Weights of a small contrastive audio-text model.
Data: trained on notes from a synthesiser with random patches, 11.5 epochs.
Rows from expert 7 of block 5 of the audio encoder, named by matrix and row number. Rows with one number belong to one neuron. Each number is 50 + 10 x the weight over its row's rms, rounded and kept within 0 to 99. All counts start at 0. After the name is the row's rms in percent of the matrix's.
# up: expert up (encoder.blocks.5.mlp.up, 32x160x160), inputs 80-159
# down: expert down (encoder.blocks.5.mlp.down, 32x160x160, transposed), outputs 80-159
up.73 099:49 55 42 71 62 37 47 41 43 24 47 56 35 43 64 45 42 51 35 58 56 35 44 49 54 44 53 32 47 37 48 41 52 40 31 52 40 42 41 39 51 52 52 50 43 51 46 61 51 18 56 35 31 48 54 49 50 41 41 42 29 45 40 54 59 50 55 55 55 45 66 62 55 47 56 41 52 35 65 44
down.73 113:47 46 48 56 30 40 48 56 48 38 44 56 42 61 61 55 49 64 44 48 68 48 57 57 54 43 81 61 48 51 54 52 48 35 47 43 57 54 34 45 52 49 42 48 58 49 39 54 35 47 60 49 42 57 25 56 44 54 52 42 28 56 30 33 55 60 50 58 49 56 43 61 41 29 56 47 65 64 66 54
up.74 115:43 54 48 44 41 37 62 63 42 39 32 45 61 40 44 43 24 46 57 55 27 57 56 52 60 59 42 41 55 41 47 40 48 54 73 51 37 43 56 49 55 58 40 44 40 31 67 51 51 56 46 37 73 50 51 64 45 48 32 56 55 45 63 55 52 54 61 62 47 31 40 66 52 46 37 42 46 44 70 48
down.74 119:46 61 40 47 54 50 50 51 56 51 45 54 50 29 58 47 53 43 55 59 23 55 52 50 64 43 36 32 73 54 44 29 52 57 68 52 34 37 59 31 55 52 60 48 47 29 66 62 56 53 37 47 51 43 70 60 62 56 43 59 55 52 48 47 61 51 54 42 48 39 47 56 46 69 43 53 48 53 50 33
up.75 093:57 57 32 54 39 41 39 50 43 52 55 61 51 45 38 45 53 49 43 64 58 56 55 52 51 44 41 48 51 61 31 47 60 59 46 51 26 41 55 44 53 47 43 55 30 33 59 59 67 47 49 43 38 59 58 46 69 52 54 38 51 58 60 47 37 62 47 41 56 38 64 52 47 61 27 54 39 35 38 45
down.75 090:45 58 71 43 64 43 56 41 59 48 45 54 47 45 43 46 33 61 66 54 52 36 57 57 65 73 56 49 57 47 58 48 63 41 42 36 48 58 66 50 50 53 35 60 50 50 49 44 58 57 49 54 40 43 49 38 58 42 34 48 57 37 47 62 51 31 47 66 47 30 51 41 54 54 40 56 42 38 67 40
up.76 092:46 43 46 57 42 50 24 44 46 51 51 58 50 62 39 40 54 52 50 53 42 54 27 43 51 56 49 47 64 46 39 34 55 65 78 65 39 36 51 40 51 56 47 56 44 38 59 52 53 59 48 52 55 49 55 72 51 46 41 55 55 48 53 55 44 62 54 56 62 33 55 71 44 61 44 64 39 50 44 48
down.76 092:36 53 62 44 57 54 67 37 49 65 44 52 72 46 50 39 43 50 65 47 40 56 45 37 58 53 38 32 68 45 49 44 54 62 54 55 53 45 62 34 44 62 56 48 56 44 65 44 62 51 37 46 64 38 61 61 43 63 37 65 68 43 55 66 55 36 52 46 59 49 48 43 36 42 51 57 53 37 52 40
up.77 098:43 49 53 26 63 45 77 55 62 59 36 46 50 41 55 59 46 54 66 51 37 44 59 60 54 22 55 55 50 45 57 39 50 53 57 51 53 59 46 52 49 65 55 38 59 60 48 42 51 56 51 61 66 41 54 53 42 44 58 53 53 55 43 64 61 42 36 54 34 42 28 48 44 47 50 38 60 47 67 45
down.77 098:54 54 66 49 64 46 51 50 47 52 53 36 53 63 47 56 42 47 52 65 39 55 48 49 67 41 50 55 34 54 58 44 41 23 49 48 69 63 60 70 48 61 47 49 47 64 49 29 40 54 49 49 58 51 50 49 47 49 41 49 69 37 40 59 53 52 31 55 38 47 45 38 39 52 29 58 42 45 57 58
up.78 100:41 35 48 45 41 59 39 49 53 44 60 54 54 61 47 50 65 48 48 45 61 50 32 50 38 43 67 76 49 56 57 51 46 54 55 54 69 53 41 45 47 45 52 59 69 68 48 37 36 52 56 65 49 44 47 49 53 50 55 53 59 50 47 45 45 62 43 37 50 67 52 35 46 49 58 46 60 69 44 51
down.78 093:51 41 42 52 58 59 59 53 60 60 38 58 53 53 37 23 55 56 60 31 68 65 52 36 36 50 33 49 56 44 36 49 43 83 47 65 53 47 49 49 52 32 60 40 50 38 71 48 49 45 46 60 65 49 47 50 46 49 65 49 64 56 47 48 46 43 56 43 51 49 53 43 38 41 60 43 63 45 33 50
up.79 083:52 44 41 50 26 42 43 58 36 56 62 53 61 58 28 44 60 48 44 50 53 52 41 62 50 45 53 60 48 46 33 62 56 60 62 58 44 43 54 51 53 44 40 55 44 19 53 51 57 44 52 55 49 63 39 52 55 60 54 46 59 58 62 49 34 74 51 42 77 55 69 51 57 57 39 62 49 49 38 53
down.79 083:57 47 65 48 77 53 55 34 53 55 57 60 60 49 36 40 45 58 57 52 47 48 53 39 53 62 45 55 54 49 54 57 52 62 51 49 48 43 70 53 58 44 51 54 52 48 69 38 62 45 38 54 57 63 59 46 47 58 40 55 69 48 40 60 54 38 48 48 55 49 54 27 35 44 45 57 47 30 56 47
up.80 106:42 61 58 46 71 42 65 67 43 48 33 47 55 47 65 46 32 52 55 65 31 55 66 43 54 61 50 41 56 53 57 35 55 46 69 50 54 44 53 54 57 64 48 51 46 44 72 51 56 53 49 35 61 56 52 54 44 43 38 58 65 41 55 61 59 52 56 64 40 32 33 47 39 49 33 31 46 48 67 44
down.80 106:33 71 42 59 56 43 51 48 58 44 54 56 51 31 58 55 56 39 48 63 32 48 41 63 72 41 41 39 70 44 39 33 52 55 65 44 31 41 65 34 53 66 57 41 42 41 50 53 54 54 60 43 41 37 68 61 67 43 35 65 37 47 53 61 58 57 60 43 49 33 53 55 52 75 53 51 42 59 48 47
up.81 098:59 36 65 31 45 63 42 53 55 40 59 40 49 64 58 41 49 56 53 41 44 56 46 45 38 54 60 57 40 51 64 55 53 37 55 62 63 59 56 58 54 55 48 53 67 55 57 26 48 50 55 50 55 48 42 48 46 55 65 59 59 52 40 44 49 60 54 44 50 66 54 29 39 34 43 36 61 75 51 54
down.81 099:54 38 29 48 41 62 53 61 41 58 59 42 46 64 39 36 54 52 37 38 62 53 38 36 30 50 39 40 48 50 33 64 44 83 52 68 43 47 37 50 57 37 55 33 51 42 56 62 54 39 66 55 57 56 54 53 34 44 65 53 43 72 60 44 58 58 58 37 67 59 57 59 41 29 64 53 55 47 42 57
up.82 105:50 68 40 58 62 46 47 48 46 43 52 68 47 40 55 45 62 55 48 46 68 46 47 46 45 52 51 41 52 55 47 49 51 46 30 42 45 47 40 39 50 47 66 57 42 67 58 57 52 44 50 59 23 49 56 33 60 27 49 43 35 48 68 49 41 48 53 37 35 46 66 45 53 55 48 59 49 41 39 38
down.82 104:44 51 66 42 61 51 60 48 58 55 40 56 39 51 39 47 43 57 73 36 56 43 59 51 62 65 62 62 51 60 63 42 61 42 37 42 57 64 54 58 28 54 44 68 59 62 46 44 35 70 51 51 54 40 42 34 43 44 50 40 47 36 45 61 54 33 36 56 38 31 42 45 52 56 53 50 42 51 66 41
up.83 098:49 57 48 46 40 33 62 59 52 48 41 51 58 45 39 59 47 62 51 50 49 60 71 57 51 52 42 46 54 31 43 36 47 53 45 47 32 53 53 51 58 53 39 43 40 31 57 51 60 55 48 52 73 52 48 64 49 45 37 50 61 50 46 43 50 46 41 71 59 41 43 62 50 49 40 48 53 29 55 52
down.83 094:47 59 59 37 54 42 48 44 52 47 50 59 43 29 52 42 42 47 54 64 22 45 49 57 61 53 42 39 56 51 45 36 63 54 62 44 35 37 72 43 58 53 50 60 50 40 61 52 70 46 45 45 37 50 66 47 69 52 42 60 63 37 51 51 67 63 61 49 55 38 49 34 50 64 30 55 34 43 48 39
up.84 116:44 53 53 43 43 32 48 61 52 44 37 44 60 46 45 49 36 63 65 62 25 56 59 51 52 52 52 40 55 37 54 37 48 54 55 48 38 45 46 54 45 60 31 47 38 32 59 53 57 65 47 43 69 49 51 70 46 44 32 54 69 49 57 54 50 47 58 63 55 32 34 71 53 49 38 45 50 50 60 50
down.84 114:44 63 38 51 64 47 59 53 52 53 49 52 48 31 56 45 47 39 50 62 28 53 51 47 64 45 32 32 63 53 44 39 58 59 59 45 39 31 71 41 53 43 65 49 50 28 63 63 64 47 32 44 50 38 72 59 60 61 44 56 51 40 65 56 55 50 61 48 50 39 58 51 47 70 44 56 39 46 45 39
up.85 100:49 60 52 41 52 27 53 71 43 49 39 52 59 39 48 47 40 61 54 62 32 56 67 51 49 53 42 33 55 42 50 40 51 50 55 41 33 48 48 56 56 60 34 42 38 28 58 49 57 56 51 32 57 56 52 65 52 41 32 54 63 48 63 59 47 49 59 62 45 29 33 62 50 56 29 47 47 43 50 45
down.85 093:32 66 44 42 50 47 54 45 58 51 53 58 49 28 54 55 42 45 56 60 33 41 53 62 67 51 46 37 67 53 43 43 69 53 64 40 31 38 71 35 51 60 49 59 43 35 56 58 63 56 44 41 43 40 68 49 60 61 44 56 53 48 61 61 50 51 66 50 50 40 48 41 54 66 43 54 38 46 48 39
up.86 083:37 70 49 44 40 37 63 54 44 48 38 52 63 43 38 44 41 51 44 52 48 61 58 52 56 54 34 49 60 41 41 41 52 55 47 45 37 45 58 58 54 56 40 46 40 32 59 51 68 50 43 45 72 38 48 62 51 44 32 48 54 49 63 56 42 52 50 75 48 27 50 69 50 51 39 53 56 38 58 50
down.86 082:46 65 51 38 59 37 51 50 60 39 49 55 44 34 54 48 37 39 61 63 20 48 56 50 68 54 38 43 64 51 45 29 57 54 65 54 36 37 80 46 54 60 48 63 42 29 58 49 67 51 34 40 41 43 74 55 61 51 39 67 61 50 51 56 57 55 61 49 50 41 33 47 51 69 34 51 42 55 55 35
up.87 098:66 56 50 53 63 52 62 58 47 67 64 52 46 62 48 48 47 35 43 36 62 53 43 56 50 58 45 59 45 48 47 59 56 63 47 49 52 63 50 46 47 46 48 56 54 57 41 43 48 57 53 72 36 54 51 19 55 54 73 39 50 42 50 57 43 50 37 30 56 50 47 26 54 59 60 51 50 49 39 52
down.87 097:53 49 53 55 72 51 71 56 61 42 46 58 29 50 46 46 51 42 58 36 67 41 39 57 54 62 62 67 46 60 50 44 59 51 45 49 61 68 46 62 53 40 55 53 64 68 49 41 35 59 53 69 47 33 44 27 50 55 64 39 55 36 45 48 40 42 35 55 24 39 46 41 44 63 55 41 57 41 59 62
up.88 099:48 56 54 56 38 43 50 55 42 48 37 43 52 44 31 51 30 54 56 56 38 59 59 54 56 64 38 43 56 44 45 46 48 54 70 53 35 36 63 58 51 49 40 48 41 27 66 55 51 46 48 38 71 49 45 57 52 60 30 57 57 46 59 47 52 54 51 72 54 29 48 69 49 49 40 47 54 44 57 45
down.88 098:41 73 43 42 57 41 51 57 43 53 39 53 56 35 60 43 49 45 60 68 24 51 55 50 63 47 42 37 71 49 43 27 58 54 71 47 44 42 63 36 55 56 60 46 46 34 66 57 62 47 38 41 48 42 73 59 57 47 32 65 59 43 52 53 65 56 60 48 50 41 54 56 44 54 48 50 45 43 52 43
up.89 087:45 53 49 44 53 26 59 62 46 45 36 53 55 48 51 51 39 59 48 54 38 49 64 50 55 61 47 51 57 40 41 35 52 47 47 43 47 48 46 60 52 54 41 47 43 37 63 61 64 59 41 58 59 41 50 54 52 47 40 49 63 38 44 42 45 44 49 67 54 28 31 68 51 46 33 58 59 42 63 49
down.89 089:48 57 43 57 53 49 54 48 58 51 51 61 56 39 56 47 47 30 50 56 30 39 46 55 69 52 45 46 63 58 43 36 59 67 59 47 19 43 69 39 57 53 55 53 44 39 65 58 53 50 45 45 48 46 82 49 68 57 45 57 45 47 56 45 63 71 78 42 50 33 43 49 46 69 42 46 32 39 47 42
up.90 095:78 49 57 58 63 52 62 51 50 63 66 53 42 69 53 53 39 38 50 36 65 47 38 48 53 63 37 54 43 60 55 56 56 53 48 44 40 60 54 61 53 43 43 54 59 60 34 44 45 48 55 69 46 45 51 22 60 51 62 42 54 45 41 45 47 61 40 48 45 45 39 38 54 52 56 52 44 45 47 59
down.90 095:55 61 42 50 66 34 60 56 55 41 51 49 37 52 50 55 57 45 55 46 56 42 40 66 56 59 77 56 45 54 48 38 56 47 61 62 68 54 48 68 58 52 59 30 59 66 43 41 35 58 54 72 45 35 55 33 40 55 59 37 49 33 44 56 50 56 43 55 29 50 52 50 42 55 46 48 46 41 62 58
up.91 096:37 56 48 45 38 28 64 65 43 54 50 43 67 41 55 57 40 66 55 63 38 37 70 62 62 47 60 56 53 34 50 52 40 63 56 52 45 60 46 59 54 72 42 39 50 50 65 45 58 62 54 43 74 59 54 55 49 56 42 60 53 63 61 56 53 47 46 52 54 41 40 56 47 29 51 51 49 44 54 44
down.91 085:46 49 55 37 54 58 58 55 54 43 30 32 26 42 36 45 49 34 56 45 35 62 50 41 63 47 42 45 52 55 60 38 45 29 51 47 43 55 57 70 45 57 55 55 46 45 55 35 36 47 53 50 59 38 51 59 43 36 61 64 60 33 50 50 49 45 43 63 44 46 53 35 41 64 30 68 45 63 51 56
up.92 110:50 31 61 32 46 57 45 48 51 37 62 45 47 61 55 45 57 54 47 42 44 54 42 44 40 32 66 60 43 48 59 49 48 31 53 56 60 52 48 51 52 49 45 52 65 67 44 35 44 52 62 52 54 51 46 57 47 52 60 54 64 52 47 46 51 59 54 33 52 69 40 36 49 44 59 34 61 69 42 56
down.92 110:56 36 36 48 49 62 59 59 50 65 53 51 52 56 37 33 55 49 44 34 60 55 47 41 39 53 34 44 58 42 31 62 43 88 50 63 43 48 40 43 53 31 59 34 48 39 68 59 58 43 53 62 61 52 56 48 41 45 64 46 56 65 55 39 48 53 66 43 60 52 61 59 42 37 62 48 56 44 35 57